{
  "arch": "unet",
  "objective": "epsilon",
  "upsampling": "nearest_conv",
  "epochs": 88.5
}
Rows from block 7 of a small spectrogram diffusion model, named by matrix and row number. Rows with one number belong to one channel. Each number is 500 + 40 x the weight over its row's rms, rounded and kept within 0 to 999. All counts start at 0. Numbers have three digits each.
Before each channel's rows are labels from the 100 clips, of 14848 (inputs lightly noised), where the channel reaches its highest value: "top examples" is what is common among them. Only what is clearly more common there than usual is listed. The data: short pieces for a synthesised band: melody, chords, bass and drums.
# convs0: first 3x3 conv (model.mid.0.convs.0.weight, 96x96x3x3, standardized in use, each kernel summed), inputs 0-95
# convs1: second 3x3 conv (model.mid.0.convs.1.weight, 96x96x3x3, standardized in use, transposed, each kernel summed), outputs 0-95

top examples: harpsichord-like; square lead
convs0.85:523556442487615596458491508452504481449520519480499465425459444479573498495464490517526407527501507448489463498529528541483492449546504526512536510518501531441533453533538492576517497447493514455477413526472505529478559445528493454464462552515512459446510494572479538552464569467528519474
convs1.85:531458500558586468490476480494486522476529494500588500614548549501537498533459527481581503475586565555499487448553503557450528525519493465460502520494475527556511505521511519486492594501558440508511501515585513517431509466498430526481545452509508516438432496458473532494498502484415487480

top examples: marimba-like; vibraphone-like
convs0.29:494473537470471508460451478483525523480496477462544533453478480477363516511488503509506545488533519535515512485467530532480514427477538552460526448466502392485477439555555637460526515536567468536495534510475497459526508500423527488499520537542465501544561467431475453435519484452482478499
convs1.29:502513567419616411480450473479488483564474560535462470575521471557532503486514519508539533490476580543512530524500440507561497533534473440506488542517539592471481493377476453439529435481484465491465486464538501476465495462538474492489506503486530558485505500501515471500545478559505539514

top examples: organ-like
convs0.32:509548502489497476456464507479505475533525494530527419510559503455530536550486539480477521566563567519592473521525503556489435538448481500496503460421485494483421532532547420458564513511492519512410448469482495498539551516430534540506458471525512513461438510436474503461454531531415449454
convs1.32:510382564426506424525438503535494500516511503490480511564460517516495520530519497595532514534516483530575529549510512534563508512560490572491572530582504518524539475484457486513494474507506455494554478527466494529527478482554501533489558553495526507529578463556471532533450503606516566512

top examples: clarinet-like; square lead
convs0.42:517511591583595485444503416539523508520488518479496541502515516440501494491468462562455467397560479496475543499469548497482469534515531465488539539483445492491481556402460451510581467498511479544557459502443441548461478459465467477494456464485510504506466493557481472484538493498466573449
convs1.42:483579542467523475465505505467446456523557562482496513458565513451420485509517466544468516536506400443546488523477445516432508520494561450465579540456500436511513559513416552478438582463518499480536448503507531489468501483542510487533497539517593507444494459545513506479537521439499477489

top examples: clarinet-like; key: C major
convs0.47:447573476463558481536504511488513500554569562421528490535501550571563499484512439489496479562454488479502545548454536505472485498526550520491544499514478488542502526532370509500439504495512466534543546514501526483467516517513436454507430548494466497485450526426545471576432452522488518420
convs1.47:566513516522528478478535486538428559487495514490576501472556466515497443512516528451502499544481546443502539515517407456441484517539502498478522522492518499582545469430414460472500504513475547432535477426507458491488473580523477472570542521459486455475525521468597457521422460534504562524

top examples: vibraphone-like; marimba-like
convs0.93:484492515474284480527493544502466516531514528488495594511583512453557449547518522504530487553548463498478529490510541463532472512567476448523548506505506459463462521473519556496512483477499491504483431523455471476505480467490540536458485496529501581496471477529501466440492473571512481523
convs1.93:515532543572501492494503474441526487497464458419455437453463473524495569482483465499397497436454468518495416506503480503443461496451588498508423523534411457481435493514512497405506533569498472471526526449517461567458507560501510497559460461519470464487445515490510467489509460494501450500

top examples: vibraphone-like; marimba-like; melody instrument: vibraphone-like; melody instrument: marimba-like
convs0.7:505445525519415432570559530493510485577515536497480515571532488507477488500483575478487559484528445480472482521475494523563488530498466535505402485506566491403518477527512485478482492493530558419455520480495512611537541521522499436443536498521499483450479584530455459512523504446442531495
convs1.7:480519470445434487456477519490495464530529371491501466494523508517537480502512461454562444527547531496540550468543550465469483497496563477581527459462525575557600537535505516493542512517456567472523456465511493437492504518539509524480473505436502514488430523469517540516477424418558524551

top examples: key: A# major
convs0.49:490429472460499504466511587498486479529543513507596564576539545432541501527487504492491465467513464548513506528429486527466553564472517576483476461515539444447508480509541509497501509490494452457520577476531507564489515538543473485530465463491593405506495458464549478440475452529466565451
convs1.49:445468546471533485491465376562470523510478464527459430454515507516508485476505466535482517549523498508458500464494499516514509488491459532461575564490560546500490511536466454548528504506511574523502511550524491540506559438566523513476566545480463614484402557528448529592477503501510476476

top examples: key: C major
convs0.50:493495486470434491541383509469454548481522496496506505509476518484548460482517475529499560472472592543529477513533445499553541527486507483508492519501504454515517496563523449572482546498572602473481570496492567494497464469490407577499469473473491479551522451543438568438453523561459482503
convs1.50:481539487517541528527541537454541461544467497559548501515494457535469513499496518480556492472565494480520488562561459573468533532503477529461488513413501466487472464366491495515491457546512476471509432525528521454562509591520552397509531492539474483545492518541517475472569551448542434475

top examples: vibraphone-like; marimba-like
convs0.28:440538524511541581451491523504530470455552464556493474491470483489490502536556464525466466468491544504522456455435570600451432476489486493508454523491503584488491507487556516538469500523494426534490470528474506547575505464444510492437426594505501516442423406505517548519482500471505466493
convs1.28:530499567480519490485498478540446560498555535434490575450497487468539514425482517512496509573466507537459443467466468439487520558527539506438542424455517444533551424490458558503486540507490530524504484500495457519550546479577463461507477500589448527471549507515561453505449532466571520555

top examples: key: C major
convs0.80:443479476502441476516524543481517525553504512480553499513512525489500452456516511407501479477553531448463531520511550557548528474448498512544490471500481522525504498578431475535470436521466518569545548513513495528513479469532531525511426526446495502535526402471653502553483449517480585464
convs1.80:476460454473430541498482517529469465471411488512499523538515479449468515524552575562523508477436541497466492482529495531581498499529549453517429613437514523485460494438491482512467485510451474531500434516409499440483487439516478485461450500473496532486514488520364505529564520506487505523

top examples: vibraphone-like; key: E major; melody instrument: vibraphone-like; key: E minor
convs0.57:506509468541584475505521455512450455584492446591504474542510479473549473491548446384515531531468503517521535586459518502458497538534527438562538493482503553537491487577555543481444493506561456518467499528483526468428505544545520459472465428471491458499461512527570557489460496504478522504
convs1.57:449509532587509496644509467526484604495441504481512498463494500515514520475402536516468474423558534509472478511418564524546493523468515513489565607508464464494470514497513516548596489479511511498535515502529462538523482513543524542549462496512538472491500513434511474565508477526517517527

top examples: clarinet-like; square lead
convs0.35:406558514504532484501548549441420527539513476486479438561484485544491540475525498491506468511527458575523561543481520478512484457624502450554448490461488562510482463532515500512484465527493488601561470539402536452501472492521512475471520465531465538462504564548481539505454515509536439492
convs1.35:565481517527568472480473582473533511415465543461509530470542546485543452481467524484491461482541514525464519451404503472487523510453531556503551530492543508494506577490436461602570537530467526464466535411499447458542568490525531604516506536484519465500513522484521478530526459511451509489

top examples: clipping; text has "clipped"
convs0.1:476483501514550454527447435511520480559593537540566551481474525502484490518449475472532476521521504436480535559508508595500517547513515500537526526509550483499442477434495452478489459449606479457457601566534534462536439503558483502521527500532462467464530478493471440494488429422511483492
convs1.1:467489504478463438520491504480530556529541560506499450551507552440554477453556498467497588412471457503511463498527479491554539524465587514555524499480486469467492511605530528454534518534531556521458487437478540464536454510446465565490543498496520460570499495416494518546457569517467488559

top examples: clipping; text has "clipped"; tempo: 80 to 90 bpm
convs0.75:492518531524396520487496480520495535581505495513524424530504456478541434581516513497476456515530500554430568424475485406478530490496602528525480585510552466519546591469520454504516506494490523484508533499535589505465487572487483500495477527533525474571492501445449481496489533478550491478
convs1.75:504528465437484578480543472533536515550539486546497538536528607488503508491481519505570547547504487510471542490467508422551555497554503445455468561557477531546506466514516479471451501437443548494544515527582525504556497441516547531479567531538548474508476499410553443501521472418508510509

top examples: clarinet-like
convs0.31:456453440516595540520468430555506491501536512480552540521478440461456530495508532545528591480484458444530518443492518528524505467497495459491557524480466541532502468515440493496513491499553617500480551465572534518491502515493495373540526462541573476497450460523472496480524498524439522566
convs1.31:577507547589476502531556588527547470477490561498499517476353505459498418483453581443529461478540467498412504482561449529529541494530475501496489413542551497487513522483547465499594451507471538484479476515530501484520504522554499469545468495493526484509476462491507438514515502519512486518

top examples: ride cymbal; kick; drums
convs0.39:468472554502673442562552502574456429467503470497532483506449480507498453541513516484475425485504488474511559546515558502531490513482551578502453468547460538478491487517502501513584485515528512510484474446468543523528504519501576529495601482531497463518482554504472420498531508497527497493
convs1.39:507487493475601504468539436508481589488547540489523482483550473450498487520533530476500449490555447481501463536464542574498482474526463526480456497476506530462482492436447478483597561532504402539444517429514559513465545560558510449545508513489491567451485509522498445475524478537429488434

top examples: vibraphone-like; marimba-like
convs0.53:512478540495643514528470436479498500450495543538476452520527509553534482501472575510495491495498543448483532554506566548554456513519469490468512492479472541483514512443509497544412496548522606452470478523519548570525479475461519508514448486526419541443546479466552457528472483458508482584
convs1.53:538490476499512455523523400476472584455489534482485467460525510568556442537451551565434519494468484463524524516485474518506502539484441558412540502527521551491526510482397487450452498537510461450517532506522505504619514471531452539479561595466521546477460504491476501479517477502541497449

top examples: clarinet-like; key: B major; key: F major
convs0.19:500487480523605466427442422506532515455518504502491524571503512506486515537494473539477401521478520457445549548473574576521438496474522556470541438488451490507452479550436463507458544440430514530552507537518491497406517482516492443490499485496464497501434509452525482493558516472529513432
convs1.19:539511507460556515511552612534478479495481511493531512495501498558473447544504463486524450547525361543491548462544514512440517530478540470473593489465553496558517519496471513514521522459498508523513470416500511467452477545560453482548532519469414495517520487496510480565505425436456531563

top examples: clarinet-like
convs0.23:399468482500491472434434506464449482490580558482616498517451495498524485443517501495441489467526514498470497552515525563443510462534506463602464453530559463483492479516523526473470476492456563484515480559506505474469502438468419469560512517494504526465529451525522500550519457441465522585
convs1.23:436501589445467509479505445481492513497418481426516486483512503507419479554520480529540428488535538539502508514528494503584491549390481413454532504579550547494565532533508434415481462480500532562444486497505494528517509538516540544496502493548574503466539552507485550511490497521499514484

top examples: key: G major; key: G minor
convs0.72:497501512453598501497550475456515503602508465493514498544446503491560480536502494451465525479513558438505435522494503569462537573506509546497480509522538490492421588490447522501494512520527495366475501566403532531474509494560528546447558506483536505443506488519447510501488518509440498471
convs1.72:514536499460524528516549527437460475421437506521489464541489521478487520481488433511490516487564538387502473486509508413543532522472488469495490483543524501491642459441486438500492558493505487462541496518475444498502505603477431453466496467520508474561561474515535495431484442523532521459

top examples: key: A# major; key: A# minor; square lead
convs0.26:521503450513510473553498519503506484558550491446498421557480467540534510559469524526492537521554512524472482511441544471516576483464464497487508461538477499472496554468496530519432510509483517520517586379512463540440465517432396373509465579480489514461480539518497551497506458474535504494
convs1.26:505472457583471504466590511565466449469513537523451524475439501529444491547537542491478471473542476519484512528553502492488432519511468509480497456507562453472519512469476482528523492397496555442458416518485535452460466437543514407524494488531453469525435564454555475435484520509529478565

top examples: key: F minor
convs0.8:463512464485514520530523475548501510496514448409521504498614497503529466547536487467464471503462497448524471515509407495430510522488474476515406542494487545516572494468515487520553496503500515474502565527512494550527452443545587495511474533463523515552496463483504467620501487475468519628
convs1.8:537441448468495534448515469449543490506505487498429542472469494522495528429481478532541438520514560517506580528454521531442507569463499545492494510440452516541509374497483587487457496512524531496459457554435579553517478540443489500501460474488402464535487493477531466459505489512471437527

top examples: vibraphone-like; marimba-like; key: F major
convs0.62:470464507493528482547463489514530428464465481543542506574575477497429555479540501498495550539529512511533514449478470509591433425502531484505554517460463500499498524490493512482458497521473486536451499445539511507536492499539578526431494583502348491552478498446550485559445463499499493543
convs1.62:560495498575481532495481520497418412509436476539538450524506492479565501453426476478465528520605547452472450520484465487475507538419530452478552499510483503425573451465550446501553509501509498489561546462480425510480547481520458448500519491523507516527518543434475512455557529475560481509

top examples: clipping; text has "clipped"; thin (high-pass)
convs0.64:530468428520381521464547537437515478482513446478495494501505525558452475489472476463491427461631476522416447530503544424566530536546495554477483563565523463495540489511512484462537528466442544486511509520494567439499499476462530488461540480441494494469514443536464491463497484497499525472
convs1.64:512515470529461594513500532513585567552601475599518485512572559483508486500429439448496485510486484524519527518510481504527458483611549458466437527523468515518541481499505535435503522415427519498508497447537520466514463474525478522485536519571544423506516454484509518471488503448495498471

top examples: clarinet-like
convs0.68:468454471533620458505508503406563456574486529483507507500560480496474526521477452575468515521460515496477492511495560492538513528481473577456486427484478527525488517517402419503474450506475526516480485550546461489586519519430520511445484435528575459528528536505486514481497543536460527547
convs1.68:522450575559535521568544473540489448487486468542484554607466530542520470558529491489492526539479473530473487545516523520480510533474637518425514492517449528418499554514401450499484405482463527469509524509496480447499500520523492507521478487445509577548467500515512483513477548533508446520

top examples: organ-like; bell-like; melody instrument: organ-like
convs0.15:562624488474423508520505476532578478544522434536483515375471492511390470523520498443487520510546525531479449478503477518506502525470460490558501549520449532547536488536501471464485530494477518469466535528578469484479458404468425525488494485474474463588507486490471487504518542498514479473
convs1.15:510437451463568519485464448528541523477498509523476505459509516546544512476508518486536474533445548551518484464525496460527497460465534483554490529435492525486454557517553521459452529426478488527533520434609544505471534485496531510498548517520530570454510530415467357444549482524479549456